{"train_examples": 195000, "crop_scale_min": 0.8, "tokenizer": "word", "encoder_norm": "rmsnorm", "encoder_layer_scale_init": 0.1, "fusion": "prefix", "decoder_layers": 8, "decoder_activation": "relu", "decoder_drop_path": 0.15, "residual_init": "zero_last", "batch_size": 256, "epochs": 34.7}
Rows from block 5 of the image encoder of a small image captioner, named by matrix and row number. Rows with one number belong to one neuron. Each number is 128 + 32 x the weight over its row's rms, rounded and kept within 0 to 255. All counts start at 0. Numbers have three digits each.
After each neuron's rows are labels from the 100 images, of 14848, where the neuron reaches its highest value: "strongest on" is what is common among them. Only what is clearly more common there than usual is listed. The data: rendered scenes of toy objects such as cars, trees, mugs and chairs.
# fc1: MLP up (encoder.blocks.5.mlp.fc1.weight, 288x96), inputs 0-95
# fc2: MLP down (encoder.blocks.5.mlp.fc2.weight, 96x288, transposed), outputs 0-95

fc1.104:017108111118165120140143130116102127083113129121183106158148155178101167157109180142097147133138137147146142120144158137114112120117054066157129182147068108124120139115139104134087169142066116119113076131129119096091127110132147149044113144117152143101174051086087092114083174131156091102
fc2.104:094095142143104122143136139124137134152111156169111130117112159163129165127138184104160150136146133108131149155152113133134161151082143125130107136158093142120130159114121141119107149172141111128136106140175105167129088128109104121090132181103091128151092075088000085150125150105155121108
strongest on: table

fc1.128:106138115140165073146151181156164123109133126065169073118088101140113170171096109129138149131137098126141102082108152142094146112095099122146039160077094102134096108165085125079088142146114101130087119140160130170124051136104098082102133199077092097142177175110141093106134142155165084160
fc2.128:174164084143146091102143089147169177111143122100173094113103162132125147175048121157080129131109185055077122116124157131096118146194146102131109091128149177105161124154131145125079136131139177149091107127127174105100132165085123104207073097084139106106133194140136108103171109169097134147
strongest on: truck; largest object: truck; pink object; its colour: pink

fc1.115:123083143086076131170112097084111166114164165065137099197117196139130162152181089104175148082117059143152181168117127119123106098158127139109067096116120130140104120118144159123080148117097129179125192138135143096128133127131065070151132096076127106085105118081124100136132141151107122200
fc2.115:149151145102171113082092135160113150082126157151083175112117064072149116112135168121109085177132159107154081169128224139176127100131136147097105184066142145152114160139161151117112134089114097080116152160145109139096097073144197123126126125143103072143137121152042145184114098140115134125
strongest on: black object; its colour: black

fc1.88:108166114104133122132107131131131050188133129066165129165089147188049181105131139155111169115160123156137170181169088095140159130125156108110109126179075067123132158158097119082096117159086117102113052125145141145100167133112080126136129109084088135104136085118116136111113216130136143163
fc2.88:137135114127151115178102155149138151097185129140104109095090185127126097182115197135168154057093120073164086100104122152173118144118082152126134066099133117111135152181162088138111172083125214148145098119142102091105161144175182088125123146127163104079106114074130097148065135132144097133
strongest on: table

fc1.86:154088064134106134131131108056025152092149132128142160141112086140125150109114139178140131163147150154154083184118184149068176161142112087110112136078111126099118140211122119084150100078105139153146120113081159130132097155137121131121129125129117143133133154149170161121104247119113115110
fc2.86:160078141128123128130079112089185144100165145157141163195144119137142154150199144069113138117156036119135175143135123125101183144110142133122105132136125089141092098152092157187141181110164130155074150101089113112089120120138031105128197090104115142093097098101136121125141140089140115183
strongest on: barrel; largest object: barrel; purple object; its colour: purple

fc1.284:086114103192148172127121136123090139095107157110163110166149095133130103148165134150153172107099122131128127130158153108126140108090053101164128089142161157138194198164135154138105120105120162110145060166166115140112135097119087171147160095135114162072146109113157126011078115187108097160
fc2.284:147118166153096063099089118113119102151134111151107118148156166093132164150144170140061147106112139094109151081169113132102148167119100136124052094092151104102091128124100103133171190170144164170099105168093118215179132140068134153106111160142115129171049095147069146171106130135139144096
strongest on: black object

fc1.5:154117131132140062114133109105085095085133127122152106082106147145108148121127207140156114172120144098149098114202135061149189146163133129061126111149167132087112153088130095120150089183147155133091213094099155103137083137073121162153102138108100157116108101102125167118056135172162103088
fc2.5:104146150120129076104169124094136114121121133121117164169146078049160129123139096139080079122095132126138103112151143088092119047124158163116154168048138076146145152166148121167145138122138151139138147132136121141111093115201140098087197129140103113113138113101250083145101147103137168159
strongest on: teal object

fc1.158:089129176131100103173099069081109060122132147190096167156180147128020115142182131114155128149129141158154138187099129130154123123130157108187104147109164088147138063102123126146116132183137128147131119119109137106140165104152145144168120148139145103157107073088129100115109110139020143143
fc2.158:170091123099130146098161113140033156127137127120121121085099105153126141124119147144098095091139121165163117131091093129069065157137121107138147154129059189138119111148147164098104157156181167177164086161090141167114162123102160159145121138121161177143106140188179146159166105098068174058
strongest on: count: one

fc1.111:092107132114071108156112127129154165108169199017159109161157173127109161157124077074158140128148124135113076125124123139102093147166127149069120114169126073098137140090120108148136137184096164125122122112146161128084135149119076131137109140055134166133157073086120102069135146185100082108
fc2.111:118124185121096076152130186108143128097100175086114135159132101053142088131168113130127061093133095098157139175113126086145108102170156170118173146053129126084129145161135115138103150155157098155134184133136132151158107117138140100103176124123173026167134133134071135131108083137082149186
strongest on: teal object

fc1.167:187084095160118126156094108101111104131167140142145062131182125164123108090106107182065112122091174107186132197087175066116154104141064148117118147048157145144083122072137109179099093125116158129093106070128093111129132105093136141102117097096126155176112131115176087114135144119103153132
fc2.167:114155134133123130140087063060169128178066127153138112116199097152109100117103085104069157121134143143077192173106114080118146136157148142134144164154146102131122119083070156101134135142167134130185139128148164099116137135153077124103144121101152165171122162139226115121169109070106158183
strongest on: dumbbell; largest object: dumbbell

fc1.172:114148116137140130067123136156106130118089151117127054207162070133169135143145094056184113139080138101192098094141142163127119160084067118162114169111102158113108144128103126132104082157102114176099199092144131100140040162062103121101143158124107167123148122098159114102135155133113141124
fc2.172:158127098127186137088107146167153172127138139091130082139106163114111135127077143117175132152141154095120091096134113188129125127143100126117111108153149143135141142108165165171073117097025205106145111123120142067182146118121186079138135132115167094111148145078227076134156124156107083130
strongest on: ladder

fc1.39:097167126092155149103149135096141041118126126127163158154116138068134145118169113101115066135128145120115031154116142118113103176147116125179138151118156119113125105110150100090162090117076088141053158120069084116168149134128152107108168150125129158163112149152128143040156160113204116074
fc2.39:128119158128099126162098131125200099078148138126072128137124132125127084109122109108140117144164157054111174142149155101207146131147159127129104126108163125156203139129119125101126103129156163170154135132185093093154102106078121175137134112105071043025167179112163087117095102127133135131
strongest on: count: three; ladder

fc1.258:105137165160126111148093096114081108099091123145195091163149119122058136132118094151084121118114105099122129140144139128140132138114085205026105124121157148095143082066098105150063162112091180177123123124139138112144136088100122143148100162106169102157143089143125170104021118120150121152
fc2.258:203121136113127131093145085140106125111170122149120106115139129104124150083147123148150109141160164163106167174116066087097130122114153149115118124104150181162065138163169134125140060098145130138125105133102088119104151138093147179170146046137128147105126166130255114128173094114082154080
strongest on: dumbbell

fc1.118:115153152153115091063073111164126120127192159107096051122128128164060139173094108070090184130094157119147131128091079091104101109138126105152114103135113152158102178131104100087111165158118134147101121120144173142134111145122030139155161103052064150138122115131118108085123125150094099172
fc2.118:105135095160134116152156135117103087111110170156105155159150161188125130176142130124183088136108113175142156140142111114143148146069112098124143151115101094137131109123131105131147184172149109133098146096115101104058098123137136169103133116122195121081157118130000114165120133158092114088
strongest on: boat

fc1.29:073115147122081121130151098087168151096085176083122158123139119146151164146185104047159178154140140085121095113140148114179155149134138116138080135147099139092127155043106082093120157150117098101123147122152105138137107145034136178119110143123141086095196087134116072072115149175125108118
fc2.29:089153102138090155117097122115084152128088151168103114148156150100157149133175079066111116154090103195171096077148141149089150096105079149111136106121116125086158041127122150201160156118131136111168124126119156125117138094114103117100166148163119152158089106132012139141190099116148108162
strongest on: black object

fc1.214:092105150131131114085087094101092063141079153089146161158157079162129168168129056133137109152109118163164104116171170148127136147163142110166146132141066128131167123115093154120146135127084157113132127162107146101166057113142107174069186106138138089085144085123118071095124139163141029106
fc2.214:152107098143042146156092070080118118143087122134134137044128147087135166162123185110091147129132083110109174141070166147100175130143171132166088121144142153112104127109109108119083171133151117126167077134116136136175151103091085136149152127152094152123110179153081149115095091122170196203
strongest on: truck

fc1.133:116131131091128087114148133134137125114180119103192168151077142133102121160072156147097106102123091133196118185067148121131121161150140128087158157117143119156113085121122134108081174162070111136156194041134150096066065080146095171171124158115118188113139148088161124071111109129135114134
fc2.133:160139141168142132108133139150117123125092115125101120079147098118133139146193113125143125156096119138078152078178086135123147064099127148130123160128113144073110163142156127161161080142109124071081119157063082141222140118121147169115190055186129077111213089173110142123130108148123137098
strongest on: teal object; blue object; its colour: teal

fc1.283:125130070131147093172163048093153073122087132130183115207200144177126128113138127139150106133139098121121119168133158074164158205130086111121102150126069088136136159138146144107097147133094118107143181143155130112109074130121101096088111127104142132105145115066099134064076183151143091103
fc2.283:173160152126116112138163133121121120128145121133138122108126091091115097137140144112165155107108144153121140151172086116152140091118135108131110114128117123159129182140117131139144101106119116127106183132106105135170127174170128130099171116125173126095108126127000105122086156113130121145
strongest on: ladder

fc1.25:139153131129115134064123144131109148024142129134140165114116072165072112143150175113179115143156125023132121117141119144107093170106137102140113189086075070131097154182191127119083077145108162135098130163151112141131057115130136135144124127113137148126139065106161153153101119133122129069
fc2.25:154125117143159165122083108151131112104154127117129076165138155125086179088064141099200109135138130115137102121158136146132162106166127096113118099126114159125103093190078138141148144148089143172225111136077118061112165136094114083199134113108171169145101126128124056195172166123095113121
strongest on: ladder; largest object: ladder

fc1.38:158107146158084126111107098116090115135169146097113086113136126163098117150131109146202172093082183145139145149124091125139162161102108091152067131124113167139120133152133163152093137117109155135113116121138158184147097143126123183176076120062028163098155099078139030128097108163104134166
fc2.38:159082108127070103163139100084124170129123136132067089128123168190132127174104182121204132088116152115112143134158109180150088206079140093118167087147102162148154109149129103167095117129142145144108092160079132072146142153127109140179105141126106139066164120124040107168136120158139086104
strongest on: boat

fc1.146:149080145091067103132127129143134081153133169135097163211117168167134098081074140115122139093131141129145137141123160098079187158127135127139116152130137088146130156134165076167114146120135161102126142155086050092202139143071075190143107120139075167084122119086138119048128113138144090123
fc2.146:168172143117172131126137058177121074126148151155139202142112124092146153122137122150182095168158132143126140163110109086125159090142132172102091136122189098150107122122119155092104065124126076142095115086125070160084121153085158118150143048141181137068136179137186151087077116121103114135
strongest on: umbrella; black object; largest object: umbrella

fc1.261:093125152079128043106130083156096111161148128110119143118176168116106129129128104050119091124148103133162138152076137101162124175162177137123134154137105119106067146085145077166122148111113163145061122089127180071177074170122117154158188176068066162117151118119147111139099148144101120113
fc2.261:089104090132152043092138142125078086123133115103133114205148116154122142167140171153121106115131146092103124113129116161081091122129150152114175153120170140095162146110106135164084133141154148124100115183041152208157130108158094112076168140149164082149094066128192152156111153141099185128
strongest on: teal object; green object

fc1.260:120128115116091146109138188064158121142148167093151118139108098111129171119045112159154100162156134071170162147101154115121169182097138110141083103116134134091149127132155111104110107061101125101096077137111116069098070108039121112043113083097155080163140168118137125104114174138136105145
fc2.260:131085133115147189128162144150093168156150117165129143094078116135151141090062141162070164091096090162135110115127124169088081105141119166176160101113108124106137106133073114138126138153139143126119110146088120159134173145144136145173051210139071175120109107169222111097127117104134148062
strongest on: light from behind the camera; white object; its colour: white; barrel

fc1.156:143074128161148160097082127139152136107132147070097128122156133169129084153143099079134171096153122105118184115106100092180107181067176115118063218181138134149101168103136174106143112143119140101078090089125158181122075091080107186127122112089082145137112107074144118103144115117126125160
fc2.156:128163111161145119161119142138148128154123128132090082153149160169161126146076191116169145128086111141121190172203098111098168169107179147103141045142105187128147155144156115149095064113114140155088117083083095088089119183085057111173106105121106144074124089114118097118109161139123134138
strongest on: boat; pine

fc1.217:104069162172122137169104104093089078124128143104126088105178141129121074191121112094172067156135171125145164160169090124160157162144098164105081151129161173091138173087124079166081106079155195114155098086157130146155096144111099152136086159147098153106175084087141130120109148167104133157
fc2.217:172118140103151097119100123115156148139170111132185191105122049113124178171095149161090164101124166090087118102134146193123096117094152150099123157110213119174126165112103072159130120123134121109087090152120076136108136114127201156134115162131114148130073120164185097137101099162111142050
strongest on: black object; its colour: black

fc1.51:102151090104090153159131091091154098146192125131166131124107172148152186143151173182140085156144112109187172145125112140106194152136189097227110135178153081137077140080077133126133126180073095133092112092146099146138113117120099153150095113111123130154119082079132092090148148142094156124
fc2.51:164089090142098182140162078109106138153098118134194123118080094145125114056102123133127112108169126128103097142074128130105082152137124107144136128140132153108126052152105173106142155127164107156163105183089148141104123101075127151153124119117150168146082213141237155177175157105121146097
strongest on: light from behind the camera; white object; its colour: white

fc1.171:148087179075089104154202138065123104173101171096083074072112114120124148100063077082102115134131117124121121121154142108180148128133166109160127167123049150126113104107223119169149103127093145089070124100142170099187146136139090142125112162123137148138159108087154111117125135159141126154
fc2.171:099132124172159094135082155184111136087132130108149186187163175125120060158128156114146098078123139122151117115084131173111063112148085174108144063070215121131139190117056087101097164179146142146131170168073147156107102136123114152136115135128113133132132147148121152121084102127086106113
strongest on: teal object; yellow object; its colour: teal

fc1.154:135122122150108140102161171154119180189127121115136138099087180097141117145176101183113153098108146124140121084125117131116056110099148141121134100142150114099116116185120134140168058111110145123090092114138149143129141098168159187177079126152094156192111182151250161171159131119135178138
fc2.154:110125146124115117161121116063126075091125103158140147114148129152119155121150124113156117190151112134135139129120169147104157094143165107180109140170128152140179144099146095116114145162119131116138128138120116100154097122116070139135162114122103094107124120105000149111114131126135111138
strongest on: yellow object

fc1.40:154097106128063102158113132127136090112136119125108145140161117143072099111115100129147160103183109175149114145095087086127165198171121156118134162175137149139111137144072111120088112084111126150113120104107144103216137133162121218129148175118025155066105151099110088085089129133137109156
fc2.40:101154119095140101064122087120092090157209115106193187106130109100147157144100155166129107108162169175093118167115125119122095114142200144058120109186116108160149158098134167168092133122131147115088138180112147175092198135108153098182097114107136126092074068125156123103125110098140118144
strongest on: umbrella; largest object: umbrella; teal object

fc1.4:126117120169081132075105122160123145109074116109133066165100141158076137195159086046120179102133130056115163119110121131070080176104141142165139129216144139129119170099106169106121149114099146090091099123148097097178105171138099164137143096086110163124105100106114146109153139148103081165
fc2.4:114182143113205095134151154160104081118116179146094168187109143111110191177165202086165128142143160168156132140163142134137157123131082168106112111093135107084126111100119090082132112154148111120079113115140087161060139139110123119114075094151158117075148080164115171092086107167097103082
strongest on: umbrella

fc1.59:133090091148111101116140090145116155163118116161162123099128163166145169172106165134161199083084124147142170115159082119139115132095125092048120113172142172094117116131084105167128087100129089157091117110170129182129113116107125222115121176097058152092086124143185095146078137151137118175
fc2.59:083154160121092179116141152081100114174169193088083146132118175168115085162129143090210119101176086133165134109117159138161141148132177168108111082160122128159159139094164096093102139172177177136097102125096109122134102094071104121138091121121127086080144115157080149134092070170090093119
strongest on: rocket; pine

fc1.16:068084118097126110163164167078144140112155133101107063159035135095122132094082131074104129152096082144148097144178128128134118120144142122075140176192048139098129086109140121108131090137127104126147114111115090173151114114136135105134115109136102191120115039097126143102121216139145120146
fc2.16:102109184137078137152192100062149105117089138153083096097131146127136149140158131106097156136137111151149189095153174061135134170123124137225114154103104098144113110122143143188188150132155135117180094039114112073165138154124149156105085143132134118108112068097134078143130127091123161103
strongest on: orange object; its colour: orange

fc1.185:168108163127111117098124117104134046134172151137111168093163133122082167111130130117122128171160127113119177063152185111163081132130131142193143122140070110124123119111108165109103104155131180076066195148115102159168083129149139147154097134090045132151166052127147122151094092132151085103
fc2.185:168110137111160128129133101108152105159148181126137113172125100135103141135122091146174110128135167139088168160211096095201149135091108122128146169084066103118095120174131129110163096165146078135092134141148142110007136131136104075095088123112155090174099134107168145182151182143121155103
strongest on: ladder; white object

fc1.138:151106180122102123132118101099131056119151209091155118179146114165068143137142151130139106131140084110160169145099090094116130161081071084162109142097092120150108145080156135132071125168111166110110054152122100124133121122091097164087112103079143132153120059105145130099060127186073104115
fc2.138:153164189099112080143104169121147132069145135113119125096166091144114147144171119089167121167138065133115127107114175160125189087103106115164109130135097142165152116084105188138085177178166126093113114140190156140151125156092097100091148094116168083115145102130242151097125100129097092155
strongest on: count: one

fc1.108:106111133154065152130087124050125041140123155120174111098109129079149096124116127136123077119134086101141182128101166167103120112139174096148156124140077180115151122084127120103103125139121151062126167185105099113114065038093131158099116098088123149159146104126179161144138138165176138082
fc2.108:072147104080136107109074104083137163136165117118141133078151152070110170139111140103113157147120111132110160146139165179122098061145190147109186121149167109127164141080139106140082118140128136094153151167154157118075127105149141125145084135124096136132135121127255121212100104120137135117
strongest on: light from behind the camera; snowman; largest object: snowman; teapot

fc1.129:120130146091128120171094076088126095124095181121112101099118148111149165127114157099110142132109155105163148146117171132119076169134105145095183084157170107094059152060164082163157041057135200126138124163115106121117122107082151109107079140089100136190115089090139088110122146126103143167
fc2.129:095127152105136123137116155053171176160124097140108146141132092127106120162145122073095169141112083144131156108106119106125073132172195126128104132165131165115155141102085127126123167163211177165098123159072136100111125130147080121181109087108130129104109109138255110131146065095126127159
strongest on: teal object; its colour: teal

fc1.235:148088097157051122136113129103091125142130124061099101134150184137132134091109088140105144074123151067113137114191138110131185153164074114113079126098109177072149123099129124152143052173083110110101105161137136156177141120125097097097119188143096128174085113095147162139108168201142139096
fc2.235:152067151159092163113171139170119094107082145113153180146078075152138148097104189122162076140113083177195150157067165121136138129104138151131151142123149111154128098162093140094129168132116100142160153024168112084070065081129117174152151141137085159133161152124111105098114127125131128133
strongest on: yellow object; its colour: yellow; orange object

fc1.245:086060172135106177065117096094149124095097159130081094161164166142140113148141149012131150124138167152126146096161121150109093109090159110191092114142130082163138229113158137126133109091158146130098151152120118157144089124106098167073152122130079132128108137075131088120155149131145104147
fc2.245:166180100110171130112159131171097130129142097129109131110091111108136099102177142181119113161113104160117109196130110122095123114111070156139164123081055153153107081206169141095162069106108114095134159135109064141162146166138141119182129048176162127081133125165182145088161128119109124089
strongest on: black object; boat

fc1.3:062073109132086152119082121069063083119128128131186114113156142181070116101094134158121144146132057135181162111105074106074149129122165067142103171162140151143148091071112093135136089099113119128104093125124073128151118135116081187058131146138163151151100101104147132110103148130078133111
fc2.3:134132076126120125146115070121170185140105100133132071116157158163098153162118130141090146099121167091096161138077129104113145170132110099156115101146147108142091085163114167104120188117143143137195073119212191150126084148120047109128118135096140175169149171116179066147180123099116145146
strongest on: light from behind the camera

fc1.186:116058113162113146157136048146115102089129144164134124157123153131121139056141129117113163086105203154119136121150130096092156090061107094117134109115144117056099122098108034114074093133117088193102116110123150106142141180108108176157116123091080169082168148121175098135093130148141124119
fc2.186:177095138149090108186133127155137111068137110123111106151179160182123138137141130139234102115135117110173168138104099128116185174078135132079139100163165157122151149103165120146098154086130186170146069081141131071154142144124089101154120109129137121079144103076185093078103086142094112128
strongest on: rocket; largest object: rocket; pine

fc1.13:132090072169072090093077147096141131112148126146079106161136175114140159101183126118125154106093085069115130113201125094147170130161060095145115128126111146110189130129113101139115103120124089167132107146130083204160147083102094111092157131115093127153075104106159141090070183192105136131
fc2.13:112101104091112142138143157148117132140119129119170154109072153109161107153085128134122111116116088109176138169093199049112117153146172139087204220142097101138178126150153119128104151141131155188178140047133156120094095110135120103103132176097075134129074140104122087122116129098138199120
strongest on: orange object; red object; its colour: orange

fc1.83:155095172139109143121105173122143070158146129126114083151165147114093118163112145084098120179102169070131132150141134104085172102110153170132123137137144062149134155098116069141130170086105159175120067145146057100166090158117131167138102187122044141158157107123108118076070136118128128057
fc2.83:152118069154079098140096106129140107098115092146092173119149113111155112119140099173195133147120154135159076073175132176159121105079119109078139165141184099161173077078112138156158075122114133113138074139145123105117125134175198148073179164185128143109137167157115090121071126138152077156
strongest on: count: three; black object; lamp; tree

fc1.96:058051111127138111122120062123117109086227131131158070134142175141090120133116105130091115173112134150135153121164114092098159153056120093110076159169118122140067127065120074132123114156130118136105155038097097123176125130137114105096184127108104164148135109101123165123140173134115127111
fc2.96:123144142148063120100121167171103138133091085099119138078152135143128158133112129144132126116124121127152107113098106127054108150144174133166083075182113161140096182105128072120119169120098100135167087103108150153156113143124141170192086129172112100131140124177234158125063093162081197147
strongest on: white object

fc1.90:104116118088097134122127095110117098139151166123146093102095131089105195140111081136086166183073117097169096139144175054114154158109118137101136200153030113097121110053200158181119131081107152132099129075107136118135124138121162115140085126103122127087076102085147084115134106143120132124
fc2.90:118125106170141129170166154097127120120113142140088145134147120145110080146140143157098129080161116133100169105093074164148097065148096156136119068077198131131113173158058114083144106160148093108106173180127083186098130126126081193107142120123161113164178146154190141119069159123098094078
strongest on: teal object; its colour: teal; blue object; striped object

fc1.218:119046162168069112110121054139166131096123131159112085126167140124147153139186128125069152124079109114130119136150141131106137095072146099125123157134113123106046166049109125172092175141123114106142157124160133148196108118137066133161134167105092156150163092064137081104131137145179099119
fc2.218:152154080147137107052104115167064114107128096117148094148107146133173132122142141115147071101107145137140156116157100117062122176064078154083152094128134131094146118149184086124175107115120151137113147101103156114087146144158150136160171091195160130081135116149253176117127134113141157123
strongest on: count: three; candle; black object

fc1.205:082084107159120179083140138090073118128148135150179112188120090089101128099145158116138165153139050085116125150135190153112136179174073167047093099083080154122125070132147137157114113087051137133074070128155119107131075143113140127157090155119123120118149088131124131141110137144161129147
fc2.205:181096102106143153163135132171183174064205078179078075127120111135125162125161131123110122125158134056117124131091123141155155181107120147138097155134093178149040118147122173103099129069137179120133106104135145131124125133170121113166121093123076137106162107082181087144162141096162108083
strongest on: barrel; largest object: barrel; brown object; its colour: brown

fc1.228:105103111137133148121100117149137064134060168136144143145167195170075095143114105126117124108151159149142109146108118104170139169131087060107121189174066100119112114078128133140110158188080121114035124121105129131157100178119115152116090150087151168154125054074116119162105155122150082102
fc2.228:149153135167135142118078184162122159110155122137095135111101141107096120193088179165159175091081109091101188137176118155104098144125046132139101076101144121127131160186082082065133179203169132165159147164113061130130140112116144084135129122139136124122117131164067140109086135123119110096
strongest on: ladder; table

fc1.286:150134139118069117123146077145141123109141153129137179101117095143103114097078121145105160112169161040121128130129098099156075077075154148158088175114180102088093142132186133130073110099127170092126139130187144188136070084131146194154113125122129173106148150110145118091041138139089118116
fc2.286:066123082143143121088072160120174128136123131097137144083111098153096129158033136122142135157182113089083092094095189183127072120173189107151170129150097161125127117137112092064096125164135101097173111149135170091107127104150153104141143133105104104158121170178142168188123148142155177124
strongest on: barrel

fc1.52:139088187076115118148172091094145114114109156111140135153078066181104132088058153135133089091192150140152145189032132143151112107089178101113152150119136108151079119105116130107111126131149087141063161107181120107121127113098093119126150148079127195160159170109137123150140184106141101104
fc2.52:134146138121089087121111146120136145158155109109117105085143209063123161146128099146081153150085158079129142117180164127079148182189117137143067163164097122082119159145152104142135160132104148098177052117070162151161148173124127100121088112145077078112117096151062118109114107166138153181
strongest on: white object; pink object; its colour: white

fc1.187:108134092176128132148157055113118037121154131169107183154143138133114155103086095130077091127134183132137161192158154111133133204104152045164112122162138115104140099203127091096146118180112128151085076095094101121141129108131121118112127098134105144110090085121150129125087109101153131055
fc2.187:096146129149121141124090189175155110149149132075142094171148101200102143089134061118148101113147081101141124122127113114132082139147122124121162112122089138126126103199115155104148198177205152174164115086135125122143163095131079065159169100118211116125120107131096118150175104107061127138
strongest on: ladder; largest object: ladder

fc1.253:079119117116146109175102179119084119118208104091128151157073155176108103154082162144123128080108122128136145133120100143135079134134099157091124082095099133114120115169150100108164101110098170134123110117172145114095122121155074093168056126110060098151072104120217077120169160114189140118
fc2.253:102117109123063162114085102146078113117122138116138154125172112124137164113167099131145108120109104175175133145132120113160092131133123148196147136107118103090121124120146141143145148144162123137155151118143184114179109107076145122116156126169143077166120133144000128162138076126110159122
strongest on: barrel; largest object: barrel

fc1.42:043155163173084109112093151101121149157116141057129084091075130138078157126124151116185160138148120100117094124160167172092133157123140149101107076185082143126136113123028110111103124125101114073074110155106167119159115178119108129143097158107106194142124113146117126074137147177127113165
fc2.42:118141160094157158104145159161121151186091174138100141098123148141146120158127164132091158098126125146152137167096124069132134124181148216144098142116120137128128153105153130109100078116120138110070129131086111130178203117120126132122058157121112110120099083172045154051150034127092122109
strongest on: umbrella; largest object: umbrella

fc1.10:090151114089126119165138184143138118126065104126212143123150096128151143114104139129114134129127082134182082131134140146084097136142068087102174113128049091087120170166074108111152126125088124104078118153106167117093157171080166121035098151152172101140135112153154129122140202109166123111
fc2.10:148083134154153160137102101148134100107143169178094139156148147137141130126125089111159111128101136116087167159170092093185121098091151144123136141101162171127101129142150114202125130161137139162120122123108080099119123111138078158174137095087012127139139111069014061140138099118170145126
strongest on: table

fc1.114:178039108118102180169117016117127116096127135170138164153139177100127157060133158143130134108138105113129167153126128116103160162106126135056119139096149135038115075064139135144096097067135127157127127130115127116150142130104116127129142129105115202172079120104161172146134157125140130165
fc2.114:150174163133075075147155127138116121129109160169132147110148175076135137172120187052152090137146116107179111163099103096072184183112124120161066141136114117141087142164132092107126155168123081129156080119111134137141089177081068078167138133106139196134122149122147120105107119167065111168
strongest on: snowman

fc1.68:138090096166144187099131050105074105129109107138176090162153141083129117154154125121132092143130097089153138136176159142131150158087106101068086116094119133153137140089081150093095118052137134097126170157146115143157126123112139176114132132106128112137200076109143150135055182077212098136
fc2.68:178148083121158146105125073142104121136127139118127155139128117151136150150063150099131122137096147182150104121138096084121151143111114126108162130128129141132157129105136130138111102161138155147104124128128164132043146129111181157180104135134125130131131128131255134128120049151084133091
strongest on: count: three; striped object

fc1.276:106062081128103173125053063074127079130187118095124105142158160121092169090128098180129129134113137106107113149092114147063106130117170096097130168151135152117116114069151128098082139118127130100109159157142153084142089099107116162114079100064110203174132147106152178126143190143167129129
fc2.276:069172149092099164145100153068147099113129123116119116086120171101133145080132177066102136136151116105100158134087161144113118127157126157128118127108131115139090079151159115081151197151100096100156105148162122138119098104114090123124086114123103108167136149171255147203137128123157162145
strongest on: snowman; teapot; largest object: snowman

fc1.11:137111085135115077103133043108146143156086101179161134133137127153117104149172153072123136100141160142157106152118136089125135210114117077200096115148130121094104141131103115074155088219121117148066178106137123163155142154117128119160124123127118159094091083134191142131071156107161142067
fc2.11:109174162128154177185133255135187089056101156109095135126130138170115120039115123096133126135170097102106142131118149133165167102129145188089157101083100150091140156126134138083164132181120124110140117118184075081141125131100116107103125124129144112106149127149078104103128132112122104146
strongest on: ladder; largest object: ladder